Rows from block 10 of the image encoder of a small model that answers yes/no questions on an image's attributes, named by matrix and row number. Rows with one number belong to one channel. Each number is 500 + 50 x the weight over its row's rms, rounded and kept within 0 to 999. All counts start at 0. Numbers have three digits each.
After each channel's rows are labels from the 100 images, of 14976, where the channel reaches its highest value: "colour at peak" is the nearest of a few named colours to the mean colour under the peak. Only what is clearly more common there than usual is listed. The data: simulated grey scan slices of phantoms with and without marks.
# convs0: expand 3x3 conv (encoder.blocks.10.convs.0.weight, 144x48x3x3, each kernel summed), inputs 0-23
# convs1: project pointwise conv (encoder.blocks.10.convs.1.weight, 48x144x1x1, transposed), outputs 0-23

convs0.34:630468508430502451464511583489468559486558519535557392487425489410501487
convs1.34:503476558496515535485460530486443531476483463537618407554443440565415493
colour at peak: black

convs0.28:458495522534465454539518577529499540481478567408477536367433547532488465
convs1.28:617465493451510585503532436510545484529561513491482494543457531463489446
colour at peak: white

convs0.100:430484472456503626481539513548454553528544423469586567428453444579458466
convs1.100:451521520581522566500587455558492528561441464473494447532535442492448489
colour at peak: white

convs0.96:476587461494456476488504481531464557584538473475577480423514554412446451
convs1.96:517494505597502600483526481505444449452477448444464486577551462518479509
colour at peak: white

convs0.9:412537455551500533526539457574501493446621516426503521606556525488599510
convs1.9:540566530606469512446490500500467535633517602440475438513505558474502410
colour at peak: grey

convs0.127:518472503451614538381436503645497475524479485433510475561458455528504487
convs1.127:485489473529458415537616472593503609517528429568532480470521457502496533
colour at peak: white

convs0.22:519579450462521436466464517564522486499583406571534497448522520541515517
convs1.22:531538580479523526473450409441468530514444429467512511526410526545439477
colour at peak: black

convs0.85:583447423564511558521451545589506537544507531452555405530496513530460443
convs1.85:449479537470395526424530461584608527471447477496443530493473541603447459
colour at peak: white

convs0.141:523550539582490514416506467521490494517422487567620431446393522530472622
convs1.141:506510424425564504491417533463509501505571480454503502553490500450503478
colour at peak: black

convs0.102:505517490534601405483449508489574550540597552523426524493465448467538454
convs1.102:533470493424552577440576450504444375492510461527497486481503526521527515
colour at peak: grey

convs0.65:593446484497439483535572496615489553433458586602468422451476497472468465
convs1.65:534531516533493490399434476499474526555538511492561420414494546474440456
colour at peak: black

convs0.90:467522559570515487402449532604377444548598542510444533460580551521493557
convs1.90:499564423517471480603526541465599479498415529585560519522535414449527508
colour at peak: grey

convs0.97:419570437554456447489554497543467537496553556438493490459428547440508512
convs1.97:521522540549585586462567506469497536507543515535484485524467552555566415
colour at peak: grey

convs0.109:474480516533443519425455490544500427489586559586484487543521481596499527
convs1.109:514613532490475539522485520416476541527434496469507478499586546526517571
colour at peak: grey

convs0.64:548507540492497476391602543531500521544531415604459482465531469545527556
convs1.64:468550524506509450484413448539535560567406483438604504525492545539574545
colour at peak: grey

convs0.104:430483400498509516469560494497460534511547469537577477417434496517441536
convs1.104:536536615600548506510540458513455554446463525415442508642598514466469445
colour at peak: white

convs0.136:393497503474527486505584477490491514507429566445558580490513402416499470
convs1.136:558512453619534557570483545556489536572507470494540585588450555587512493
colour at peak: white

convs0.99:490618544494550524444540467499454464524468429491533392537473580498478444
convs1.99:494472455469431539497491474505449446518434478552528402379418465538487531
colour at peak: black

convs0.37:601504470492462414563499468596483626471491590508474411543479516470494476
convs1.37:518473446516619524430496450525463494524587526461601474444524535486529523
colour at peak: grey

convs0.134:520449559533606444520575582534500604592551445526535513510565550521485533
convs1.134:487587499433581555487484508534420473411448535485541543529471480404614443
colour at peak: grey

convs0.112:503459452497543487462629518520442524504414487491413461487545544475440494
convs1.112:574484447520508612483463437524441521561495448481592482472541433528494549
colour at peak: white

convs0.74:610512460534564494480490453471419477539542521413534494462533455549473542
convs1.74:519532533435605521524514488528411545496351519424405457469497499545499502
colour at peak: grey

convs0.21:527471442502475496524477470526534436508446417406464404563475474527510492
convs1.21:475504386480441508471532511517477455602511570437464505423479513524494506
colour at peak: white

convs0.68:435506494505499519429499651590518478484401555531540505503493433481489517
convs1.68:477494513530531491431482513515402620581571509482483468492586416516447495
colour at peak: grey

convs0.14:541538561479604474476530409508516543384480469486544463461513467594432496
convs1.14:457494511458468488565477564539504520467521522530494473463575490599565492
colour at peak: grey

convs0.119:445410482474471554468482514534456471571548448392536493480489391514492477
convs1.119:459437441580521580462514534549520577559463450512478502453519490565483538
colour at peak: white

convs0.89:556573459529434464523530563547458453521522528457614588555554534492526540
convs1.89:535486581607547513396486514515456527563479512538412511486490508523497359
colour at peak: white

convs0.111:468562388497492448525443485526481470388491541511457551609580507522458483
convs1.111:481568608572554533525493587485498561583522518446504444471516585534442433
colour at peak: grey

convs0.3:610492474522405439538493480587472577487443583570462432453451515399503504
convs1.3:507472459518498460509421512552426458503569546500599410468475535491450534
colour at peak: black